config.yaml
n_mels: 64
input: "log_mel"
spec_augment: true
targets: ["state"]
parallel_block: false
inner_norm: false
patch_size: [8, 8]
layers: 12
width: 128
beta2: 0.99
beta1: 0.9
shampoo_beta: 0.99
max_steps: 15300
batch_size: 256
final_lr_fraction: 0.01
Rows from block 3 of a small sound classifier, named by matrix and row number. Rows with one number belong to one neuron. Each number is 128 + 24 x the weight over its row's rms, rounded and kept within 0 to 255. All counts start at 0. Numbers have three digits each.
After each neuron's rows are labels from the 100 clips, of 14848, where the neuron reaches its highest value: "peak in band" is the frequency band that holds the peak; "responds to" is what is common among them. Only what is clearly more common there than usual is listed. The data: simulated sounds of rotating machines with and without faults.
# fc1: MLP up (model.blocks.3.mlp.fc1.weight, 768x128), inputs 0-63
# fc2: MLP down (model.blocks.3.mlp.fc2.weight, 128x768, transposed), outputs 0-63

fc1.751:149080117150142153068111114149178124132141113156118145146111140059100094123126135135113137173149119067111133121087134117137115132166124134137176106121119117147133130101159145137115120115130145
fc2.751:167056132109120111099164130127165121158117125148099105152126113091098112144104145160146145137130130134154122127185131153114107095110102135165151162129114083067153161139144165141178134136152109
peak in band: 2000 to 4000 Hz
responds to: state: faulty; bearing knock

fc1.362:149128122109116150136137092108131178120133141202124156111147104120128134131123152156098114095105124109155125143151124156173114121147114109157166103085110126114125085142139111064120106154138093
fc2.362:141144105111112154099141174131142111164147100146169118101157092139118133109134161117116118168121116094131127124152122119102083154138134121126084160122160127135097105148079127103116165135152138
peak in band: 0 to 250 Hz
responds to: electric motor; bearing knock

fc1.707:134081128101098134106082108119109196126158144124098130156149141100156165145132156124139151142138138106141146137154107093167077124139099104159129160110127173125149130100119093111152149119159094
fc2.707:098083138161081117082152126145125084133078127160126127055134111152132101141085128173091105143128128081104122105133147170095144082144109119160137150084128108119118132138155168122133150132132140
peak in band: 0 to 250 Hz
responds to: electric motor; speed: fast

fc1.44:146149123141132121161121112100170148093098158138120143149074144155146122122159109157165168113132108145071116139083114134105186108123142128111112118095133110167152155121169153145150142142063100
fc2.44:156164108110125139104126104117132177151158092136109114094115123098097144137136163115126154143145143157137169087136131132130108149158116076127116099130158131117121127141106126080083102124099106
peak in band: 250 to 500 Hz
responds to: compressor

fc1.285:080096127118123118146122196134171119089116158121142085124152104115137119113127097132088138073136129131124134146126109170142095144119138126137134157103143154156125164138171130141130132137160108
fc2.285:109150130138132154131165110159111119115152142090115106162117130157127129142131127117131122115121102050131122143088134103161151139070135144119120162120183130147100086124160066116162121108110120
peak in band: 0 to 250 Hz
responds to: bearing knock

fc1.193:136118084118123134167163139159135136170130089138134122125148109128099083091075144118144114134116150125113113108105114126149114135121129131062104091122141122116112144134160164116126101125118160
fc2.193:107134167138127060088130137151108143184098155072125142123083129172137149116144120137145141103116137157113135141141093130108092096124102139150116122162135148123137127134145182096087134149111139
peak in band: 1000 to 2000 Hz
responds to: state: faulty; rattle

fc1.609:112120116131162128114136138139126132149106120126122160161141107112122108135108122144124101162113108150146107104109138120145103143103132148102120084167171125124134143132091117100127073139140170
fc2.609:117183164132103061092110160137140132109132115112157113154130141146140145131165127132101103117125123145100143160129120137065081101162153148127114140160110139159142131120177133132118148126128147
peak in band: 1000 to 2000 Hz
responds to: state: faulty; rattle; muffled (low-pass)

fc1.7:136145150132130118121140116110152131125127098123146106121137098149120131150126150135125135122131179145092113152156105148140099114121141090146109110127128176116112122087109146123156154121118142
fc2.7:136098138119142142118129148123125168110117139124184122088154136123122088101114149112154098121105143158130106168092102150077102155150163134144135148146099117132109097159115092126121180112122098
peak in band: 2000 to 4000 Hz
responds to: electric motor

fc1.685:144146143118129171130137107127150128128112114117117082110162122134099116134106096110090111082169143133139139095116125115128129137124129153127103105132109138170145118133172125141155135124131132
fc2.685:145145132116151095118156146117105154166143160091129139141115117170140115164097115118131142133125118115143101127120142141123095110067122112143130132131123103086139116159142149135123168133130140
peak in band: 0 to 250 Hz
responds to: electric motor; clipping; text has "clipped"

fc1.195:143155121129128143113097102142114099156090140158179078092149136122134086123132125106133113111093111088126164126133176157160110161128114105131162161114123128119142125160157125131092105123117173
fc2.195:154131135143119075151124173132129129106120074122137158169109136084152169118076158082085122109091141163119148089121097112163128118134140160102119101124129126124116127148132106122119112095159132
peak in band: 0 to 250 Hz
responds to: electric motor

fc1.174:149117129142144165112142102115182109155137160153115146124103148140115163119104113116113123098147148149173115154121149084116112107131110088132134156144138087132103074112133163097106131162106100
fc2.174:118179096137105165134119144111143135138100130120133104108150127128115161078145143128110154112146130129108149095167144131123100149133117143128118097110178144131155101156099132084132126150132122
peak in band: 500 to 1000 Hz
responds to: conveyor

fc1.107:110111111107099128054106121137141133138128174107160146189138100102133133138153131120132114136113108101124132147115120126121131087150126153123105120131093123145135115077152114108101138101122175
fc2.107:135091130084096150134155117126144124081128129140148110178158141141148122159099140159103121183126106125112135169109138082097133137146174095155131172149085122123158119140142160103143089144127177
peak in band: 0 to 250 Hz
responds to: electric motor

fc1.181:077143129144143129101136119137140121149102117118121167155118143154118113157110128130105114088073124127129138161168141141155130115134172067112172123125126109131130110121130129150134112107113123
fc2.181:154130155140106116135122157144103138124120129121151064137089112159122149138147159139159122100140174132150137080137164046139128091144113123153122161148127110110127122104143103160170095120077124
peak in band: 0 to 250 Hz
responds to: bearing knock

fc1.526:155127149128115105146137143088123122146088126111152145208150131088138143136139108137128118106144098125141141126117128156126109130119062129111135123086120115115160162097136135158149123164098083
fc2.526:146131127125168167134119090104158147122177135160187091081150145122091117130120134126128099158142161151115125080140103134131151142135185128121113124107094155147094114142101145140123082113135134
peak in band: 1000 to 2000 Hz
responds to: compressor

fc1.452:164129142116104109109107125080159125139122169126116105126155115132113103100119128122138091102137163114110116136112134091127082126164130117145107114121114103131141089123146145115128140093144165
fc2.452:109127121124121161115137132114121117161109111094130137129140125159113118112143195132088126080137151104188162135100140126103087125134124161123141140163119173107112110130128125166145120093104116
peak in band: 0 to 250 Hz
responds to: electric motor

fc1.164:120107131154126109101136099055142127095166119164089109113145134114126130107122099108134103165155154103122132150152101142118086154126107129176110116128124127154149103097119121121124182097167145
fc2.164:130163111121141122072141173143134114139137165112160104127076099163147091139120116097113091133118137148099119089129186096149146139107095149150072143137167105138131114136139179099134122107154118
peak in band: 2000 to 4000 Hz
responds to: bearing knock; compressor

fc1.485:108106106170091106155138127096107110180143144157122115103129158119122136155112136135109105144149117132122137131158127149150123099102114109136137093116082127090144107104144112101115130146131160
fc2.485:130133122120131129135121109115123113154142116135139120107129130087123139138136149143152115169139068111124096146111077127175092173090131134139160107153100157102136166130143175142182120125124138
peak in band: 2000 to 4000 Hz
responds to: electric motor; bearing knock

fc1.597:112135123167153143124112132139178124109143171161105092144098136151129095093139164115130125132111107147118090148134112131098177124117115143108107095127108136115149113108116124133072132127095139
fc2.597:175146143113107109153098136106111114157105122133151105139132124098130167153149131125171121098126138120083174150160127091064134141172124140128123133086139131171146154118169112128192106128158116
peak in band: 1000 to 2000 Hz
responds to: state: faulty; speed flutter; gearbox; squeal

fc1.630:148138113120099122105114142077125116131110069112112107106132124132092135137176152125097099123123099143113153139132121088143134130097102106171110180118095112126122115145146141152093092093121102
fc2.630:120127084123130124087147133125104117142173147128122129105131106096162134127099135111130122168133163119121145135092104132116140087087086129107139141090141150106134162129112094152132114143111133
peak in band: 0 to 250 Hz
responds to: compressor

fc1.146:130142128165120156091107137101148117116131137110145126127100086136163128149139084140176106126107119141174120133147099183150136126161092131133094103204119135139108079170151131113139133130112143
fc2.146:165110125134100156150126134129119113147120146133123136176142143182132147112093151160145060135108115158143110073141136075118155148110123123109093153184110124165105130120104146114166141135132048
peak in band: 250 to 500 Hz
responds to: electric motor; gearbox

fc1.378:142107111112117104090118122117111126106132123083103129159153115083150125082144127188121131147180077159137105120120127140149108150092146132100078142155122084148125147153121140113114086151166159
fc2.378:072152113125110097111144151128145138105118142138117125134123139145158137133121075127119156126118124137082113100132126142083144144135166156123104165155124128151129120161116157124120159132130128
peak in band: 250 to 500 Hz
responds to: speed: slow; piston engine

fc1.607:133132121133124119114149134128107151122165104136116130140186092139103133148161111114112140119132048154086145150155151162154125135143122153139146130116176112151101101119138160180130092128094144
fc2.607:162108160100152084168122128094134104130137161141075089124139083157138145105140124180112119137130153091122124140121133110116094139132150156120152093146150163134098139170112143082144123127125151
peak in band: 250 to 500 Hz
responds to: electric motor; gearbox

fc1.456:153118145117127127148138126128141126112097116165135126098149154109116117124129138115140155136147143118109123124105117106103101124120120061119120153072141129111140051103147164124132124151145128
fc2.456:140112140120116093088085121131104153178164157123103135118126126137135129104125139126090080091099142134105146099152142176087154119107117114166128113169164163124144114128147125131127128152132158
peak in band: 1000 to 2000 Hz
responds to: state: faulty; speed flutter; rattle; gearbox

fc1.414:099136166122118092118112066108111163158104093129174123134139094102132137167100148121095147124119139136111114113125102120097123089073124140099146095099140173156143155136147123120151107130127154
fc2.414:120138148165184102161124110151163104121169111144130127128133156137154110094123145130127137158107174095119153135116134124107137128144140117163129132157106099173130114118154113169146139138174078
peak in band: 1000 to 2000 Hz; 500 to 1000 Hz
responds to: state: faulty; rattle

fc1.232:160142120130119111158107088117135164099105115110116174146116145092114117147176060123104125104150129111092144132154212147116094122137126104078123128158131087131113145132150132173133129123116104
fc2.232:148099118135127132144084122102128116137117109136185136117132123132125145135057190105131091096125122108072134092137052088122114123159146156113153134104136103132103141127137104120140128117107170
peak in band: 500 to 1000 Hz
responds to: compressor

fc1.399:143126144122109149122111142122117154107102154122111113133111130150157118111122131129126149138110189130136134150151108131118111138154147100121117153114152118100139134108165141128120146115145137
fc2.399:076143143129143108113105121138130130125103115164118144106078138150106111174113106146140130105102166161113140113123097147034158117099131119118141102142119098187124148123151088141111127157107124
peak in band: 500 to 1000 Hz; 1000 to 2000 Hz
responds to: state: faulty; speed flutter; rattle; gearbox

fc1.113:113104075124153124165136095144161152116118116149132126085124105155142135164140129110166106160128118153168076142159115149130125109122112149095132131144119138127095072106111126126150132142169135
fc2.113:148094161123110122134139153140145126148139131139175128082134135102121094134149136116139120152122138161081122146110152119070123136133186132113118139117124113145110130140156155098142192123090137
peak in band: 1000 to 2000 Hz
responds to: state: faulty; rattle

fc1.623:158095132147151153120128100146141113108159067110154151147136147104160113141150102103148111146099092143138150126111112150163105096117168117140096130139168143138133091116130133095159132154114079
fc2.623:131091128110128143085128176142116127126118088148123151151104102110160135091125158119143149134148129099132130063138107105101115096111124081115106118104142102059143103137133144090115134086130143
peak in band: 0 to 250 Hz
responds to: bearing knock; electric motor

fc1.134:133105149138112119158099159135119162079112108125158112125137140053119163105145110174097110120103110171107137105125112161101178130144102158123079117113117121166125150108150126095127113108119083
fc2.134:150118152165112105162153120121113114140184103092141134103124120173134054141171126064146121120126141172143137080131121118138129178120150121091148162154129106143087119131102157150156139114122158
peak in band: 4000 to 8000 Hz
responds to: bearing knock; compressor

fc1.653:124132127134148132156152118108118185105108127165104145086129115110163114101100095111139106124116124147124130109116106082181116128168174147135081120136104133136146083105101097090123152107120131
fc2.653:117145124091095156087167172150135134156124115123149130156111131136115132112124148141102121148156164111144130083136111145107143111136092111112154137139137068123087166155098145149106105150125122
peak in band: 1000 to 2000 Hz
responds to: conveyor

fc1.130:107119117136149137143127101103085078105106115133114161091182139105134134133177121109156108158136144085107150152110105118127092138119123086113132168126146145132153111096140141126135117112150122
fc2.130:121156097122151188140091152140103121117171123101110095168125108128125141127161151179181152089126135107141156117148142116137115141114134123157163175129167150109113155114099154151141162150146153
peak in band: 2000 to 4000 Hz
responds to: speed change: steady; gearbox; electric motor

fc1.372:135123114145127145136148119117162138132096169132151133132117126177125140104148112101123165159092119151143134113154147139112090102139089137080103141126127149111123079103089174127107137165126125
fc2.372:114163102138152113154123158136143150153116110153146159120131132107114125139149135131118136125110127133113162147122097120029133124142146160130134118125125116176136083138127099107157146110117186
peak in band: 1000 to 2000 Hz
responds to: state: faulty; rattle; speed flutter

fc1.369:126115103141084095085178113126137131164121114109116113164136099120099158102133100153152151088119102130141164149135115105079121107113198132112106106148095096149118100138080123137112117160095170
fc2.369:129148096115111171171066142126117155147128101119143108134088086154104087092159183118131114126102153108114104117123155139151150121115118131102144136153126144109132105137144086099136106127136134
peak in band: 250 to 500 Hz
responds to: quiet level; pump; conveyor

fc1.767:146150128078126142126134126152146103068127131131125152127151092134124106152132126108133088097120201108126096155137106141126096090152165103117077111106143152143113112100138118076136146119130135
fc2.767:134137099150159141072141137113135129129089098118102081146149125106143110097090142083121105099139126105118091118138153149132100113124118143144127133155168128154151100163128155141160125172128121
peak in band: 4000 to 8000 Hz
responds to: electric motor

fc1.229:097099111115119117128159099140166106107127133161138144118161084099128118096124136146057115091129154114100150121119128121101111101164131067130164150092110118148137104101117138118136087104149173
fc2.229:093120124151118141136107132123153123101127153097153088104134177107106126141136134156106147112123139102146137166139126071165129154109108087158159146126128131170177112125137119128104067107167139
peak in band: 2000 to 4000 Hz
responds to: bearing knock

fc1.267:151134099090115117172161133134153149134096083130147151053099092099095077118075092101109141113163159133144139108144139114203098120146175126145121115123117165112136113147136114109123124099110144
fc2.267:155109125114101115123136109120120122153106122092133125150100150137129162158127144103094131138156110153111129100128105153079103123120101146087155153134156073179099135155106069162089102136126152
peak in band: 4000 to 8000 Hz
responds to: state: faulty; bearing knock

fc1.740:156102111122103133160131152091141116123113118152101126085092154102134139093099122105172148141151106123150159121138158141157090114113144154124120119160121135138183097123137127178137128138154183
fc2.740:118153139115092157130143146115157109133106163125176102198143145148145138163144096143148093143101136151118131083143116128140101156161124135139126177120093085120102126144138123098144162133144116
peak in band: 250 to 500 Hz
responds to: speed change: steady; electric motor; machine: gearbox

fc1.695:120120091114110143154128175100128116124120141178131120111095115118153126117114072117100118100127149170158098160146130106138089150142139141148120075147132099115132102119105128138117181143079161
fc2.695:116137135123141119149134113126152142145144185116160118123093108117084168112122149170143160141095158119134137134114101118095165177107113140112129108123151105116147142128080149109113059088125134
peak in band: 500 to 1000 Hz; 1000 to 2000 Hz
responds to: state: faulty; rattle; bearing knock; grinding

fc1.584:131169108110106131154093134144142200099147173142145136119127077124102160110160161167121128143140125175149169117122085131128152132113104105122096090123093116164126102142155117114143160101139172
fc2.584:126129107147129132126125148138113165132124150171148120160128101118144157131144065110161136132123132201138107120139100146117132191154127129140104077112143131126158138129149171141120108098144101
peak in band: 2000 to 4000 Hz
responds to: electric motor

fc1.272:134123123129134138102115130153100122120131138097140091150108141145134128146134156142122141098131139156114122122113112096110102085124133137083113140161147136110111152176185097150139087131133118
fc2.272:086083109148101113086157165134132133155113131161127092091113148110124136122126114125076129150124149139107143112130145186084151076113106122141151153092111110131143178108126075132137173164131127
peak in band: 1000 to 2000 Hz; 500 to 1000 Hz
responds to: state: faulty; rattle

fc1.118:129085121111151154157145141121130170116102115122135123146132115134124137120112118115135124140122121183119078134125070086112115127108102154124146094128118160125163142116112093109088106125167160
fc2.118:127169176131167106105112134140142165136103089149120128111101118125147154142180151145087111117139160116125138141141119129040115149134151105084110093120171077145157108126185123156171150116150109
peak in band: 1000 to 2000 Hz
responds to: state: faulty; speed flutter; squeal; gearbox

fc1.342:070115151114147093148087122142147151089095130126117145112153078110109117142128095126107126140107141127150126151127131086110132121113104149132160139084121144113137072117118141178127108121130101
fc2.342:112111118153136082098106150142139112161106116186105109073124135119142168151129135148156100149115144170069116123172137156138140110122136132127186114111131130122128138122117116091119129144140119
peak in band: 0 to 250 Hz
responds to: reverberation; text has "room"; electric motor

fc1.72:117147141102100114113143134126136121158093110133132130103172149133086156101144106138102165119091195137128125130113127114084142133106129133130114110097085157138124076132153161127090167173093144
fc2.72:172125098149168099142132119097141107175164129149134116168137133146105111100109129146132159160103116120111168102132150118123137130134130125119165111123110149121134109135070097145152125122118143
peak in band: 1000 to 2000 Hz
responds to: conveyor; speed: slow; reverberation; text has "room"

fc1.365:118133098133149137121189189119129120130069109130114115124115124158136142120150103094126118142104109092144117105144148152157160140137158138095101154119120064126129150132139123125112173132113111
fc2.365:130142155112121149142114082158177151129119102105146127159118104140129132105119148134148113041133166115136135134131112159145133127156087073103103140142088144152101101133124166121121101113128116
peak in band: 500 to 1000 Hz
responds to: piston engine

fc1.620:128083149151129092098131148159143127134133130136080113119118144130097119157089079136130114087105136170080154146146107124129108090118100134149122068111114059111155126129108136146102115177142126
fc2.620:101093128138079158134156148160087131088138124139116122136102116122098103133168156105086090106130073171128107186138160155108081147100109134153069150145162148121126102110138135097147167150143122
peak in band: 4000 to 8000 Hz
responds to: electric motor

fc1.442:141148126121106121160147157144137108083119109123116129138129122112163130084086102098129123150147123100130132162100104125202122115136139131164114180152100135112115093117111096139128137107155126
fc2.442:101098110121123145095132165140172080092138095128110141122116156123148118140160127156114150120111198118141128075132187182070142144129102140120100158111124097110156174104098124120079091127130132
peak in band: 2000 to 4000 Hz
responds to: bearing knock

fc1.28:104086139172182150068130091150134088165086152106125177088133143114142105143105102152193146110142108105110119134102123135152098100160111093110165152121122137123114106149109146140152141142128138
fc2.28:165119130113090120113112178129146165138134146108107086164110100087137112149139133135144148121144178087141143117132164075128123108110102154147131140127125102099148151111148121173193105105131121
peak in band: 0 to 250 Hz
responds to: bearing knock; electric motor

fc1.311:055114138145113128119083130109118109153151159124092159099153105130128147096127120139138143111154126065119089160148144167150123105154134134112163142121121126138137150122132162103140120122184109
fc2.311:066157136112148090118132130117152104131154130112088103111126128124144144176159137159131151118134119086127136125094069133126107151121169099134075136156129139130163133118143143126168121132106086
peak in band: 2000 to 4000 Hz
responds to: electric motor

fc1.680:122130150124113131153162145121119121143136111134127157147114116122182107153111095094158101123164116165114169135133070061130099119151131133172096130150141117129126136130104130141121140133144118
fc2.680:095146110111134147129212144138118081122156125120109139084160150160152132145149131150078112119128123110124130135120120183131107144123125111139169144127158133118161149137146122167140125121125130
peak in band: 0 to 250 Hz
responds to: electric motor

fc1.741:105129132150115115153133109049129095109145159135141108084153134117134136088127073137104107154141163115128137140148125135116115127090077106148107157154139133146152096115153121111140155152126155
fc2.741:098123115114132162039110176149121121145154108079075076129113104157129120155129132098107103142108125117129129127144154147129130133092120111160103126124144136114127131127115155119113129140145087
peak in band: 2000 to 4000 Hz
responds to: state: faulty; bearing knock; quiet level

fc1.687:163147137107141142102111156081155117120133155132109139070112126095126175122149071142147099109134119138130097118096139094111101099123123134174141111124110142102084138170112121115136150124131170
fc2.687:109099120143134044180094122136130155112092100160117130124121129169117113103111165125145112130123111107130112103141101104157140139158103155124130144131132104117071158117128115184133160118112154
peak in band: 500 to 1000 Hz
responds to: gearbox; electric motor

fc1.521:155138181145106098156122144118132065111150115122135111142139076106106105167124140167136131124106149115098084100133113194110136094119131114131109136127132132112111124113152123079098109090175136
fc2.521:106116108112074135162174158142147156113134143137164102165126138144147109151147151109151123101122102165119130141100140134106134176148158118136140119143121144135114129135090156138164130145113104
peak in band: 4000 to 8000 Hz
responds to: electric motor

fc1.85:134124143121121128174119184137128141119168123115113134152164131106155102111134166121133114084129163136175108149142115067140113076129107153073130131122174066162136137141110129111122097125144131
fc2.85:131103148133115142120113175154124143150066104109128130091109187168113146128131097123151109160105185148092120116113106125095127070078090105111184125118119162136134152099162095139145134146114118
peak in band: 0 to 250 Hz
responds to: piston engine

fc1.583:138117118134108093116119195102135116085098143096116139114109159117095155093088150143133065169097136165114136134083125167132144106141164127136106151140102150116127081116117116130111164139158132
fc2.583:177105154141135149158151077129149137118158115149154127134113134126159161114114135146134145140134130120158142077130183127099114082124162159091153118111100151107105152124075164129150101144114123
peak in band: 4000 to 8000 Hz
responds to: electric motor

fc1.586:167168135096124140116123120091144116111118132109115140138132094108129138128150078106151115148104159150104146150117123097151101149110112109189128123107142129102144099149141147155104104129127144
fc2.586:128156099129126086136116178145118155128098157145108158100147121143133124106152202116141102133145076128149127140117146127138137128148073160124148116134119127102078160131125100153124148102107163
peak in band: 0 to 250 Hz
responds to: electric motor

fc1.387:120123128117126128138157137174135122111104141113130122116130127168089137103143105137095170127105152157147129086124141130097106117099101130117116149117132166126115067150136187125096168148104130
fc2.387:141133113123159144137116134091164121178135109171121125115115144084105100108121146167154139145123136103133165146148143138069112151139149140133139143154105133144128117152044102139137153118135157
peak in band: 1000 to 2000 Hz
responds to: conveyor; reverberation; text has "room"; text has "reverberant"

fc1.57:107139132135133115117148090119151094134103140165121092103119084090116167146136162115095116112127126136142106123132132099157138135106121107134120113135103101156125096152141135163150112055155101
fc2.57:105123140130094118124111139130113142119156112095126122117150165145133113103132081109139149078113119117145105132118123120115080133097132152118122121158171147084177171098162139089088148172116150
peak in band: 0 to 250 Hz
responds to: compressor; air leak; text has "muffled"

fc1.659:142109118174120155114103129130179119104119136148143137164115184134123144121089075126186128148126133139131095148108106139116103149104107099160107151141120160106146106133111164195151147120107104
fc2.659:188168122141155161154119134088111130165078132130127159120104135122110128104124150156125144098114142108148147148157135102101114137172125120104131101167144118098131133124109123081128161196154154
peak in band: 250 to 500 Hz
responds to: compressor

fc1.625:149138146127122108191131146130146161109092089130126137149106170103112135068133134150138105105118138127103092088088136141145174153165123115134097151106156089138140078096163116155111136128111104
fc2.625:160137137088133160100153102154164152151215112079124131112117145151107089168104132129137106129129102133145134103127131154124093143123121125102154131111122120166128142110114184105089102122109149
peak in band: 500 to 1000 Hz
responds to: speed: fast; compressor

fc1.686:119133131156137149122125118118135124112128138181171138135135155148121114116128139141095096079097161130112134181133110121095173104106108124099097102131143146103144154120184140179113148136092114
fc2.686:143118115104140129101105173128133117157163137127128142087109117115118117132131102133181144117076099103150127118145124141083140144108151139133131135156127134122112132132150141049164155144144159
peak in band: 0 to 250 Hz
responds to: compressor; piston engine

fc1.363:092129123124084132114100142141121139100148128087160115125135139104080147140148089146146136144125094129140134152151102151144115140124165183129128131155140108116081121132111112154134138135091171
fc2.363:144116152122136127109166146114133156113114133123144102111129120094103115139145096178156126109132140109119149081153153155122114121124164160097061128102177123125117129139139123095133122157088124
peak in band: 250 to 500 Hz
responds to: quiet level; gearbox; turbine

fc1.549:132107162122099132065095149154129100135085124095135140116094137094094143160143131154169123091152150138131097092143114113150095164160140148135128098116172147154110128137148122140148108125119161
fc2.549:154127105121141141119117152117141108127151129092154131173141132153145100117144129120127113106115120122134150088133124103143104148129137137100149108152090142135109160133081165102129182093108104
peak in band: 2000 to 4000 Hz
responds to: electric motor

fc1.98:118139127135128111155111110096175126093121149084142163168127156143095172122123128147141131106136126143109102152096121115120136149131147110147123132110151084119122060127139126160151113158100071
fc2.98:192178088118127169126147144125138122157149114150129132077140134102106125092121127143118135142126130106155146102132122115113091170151110145102145133106141128148116164121087154085105160168127138
peak in band: 250 to 500 Hz
responds to: compressor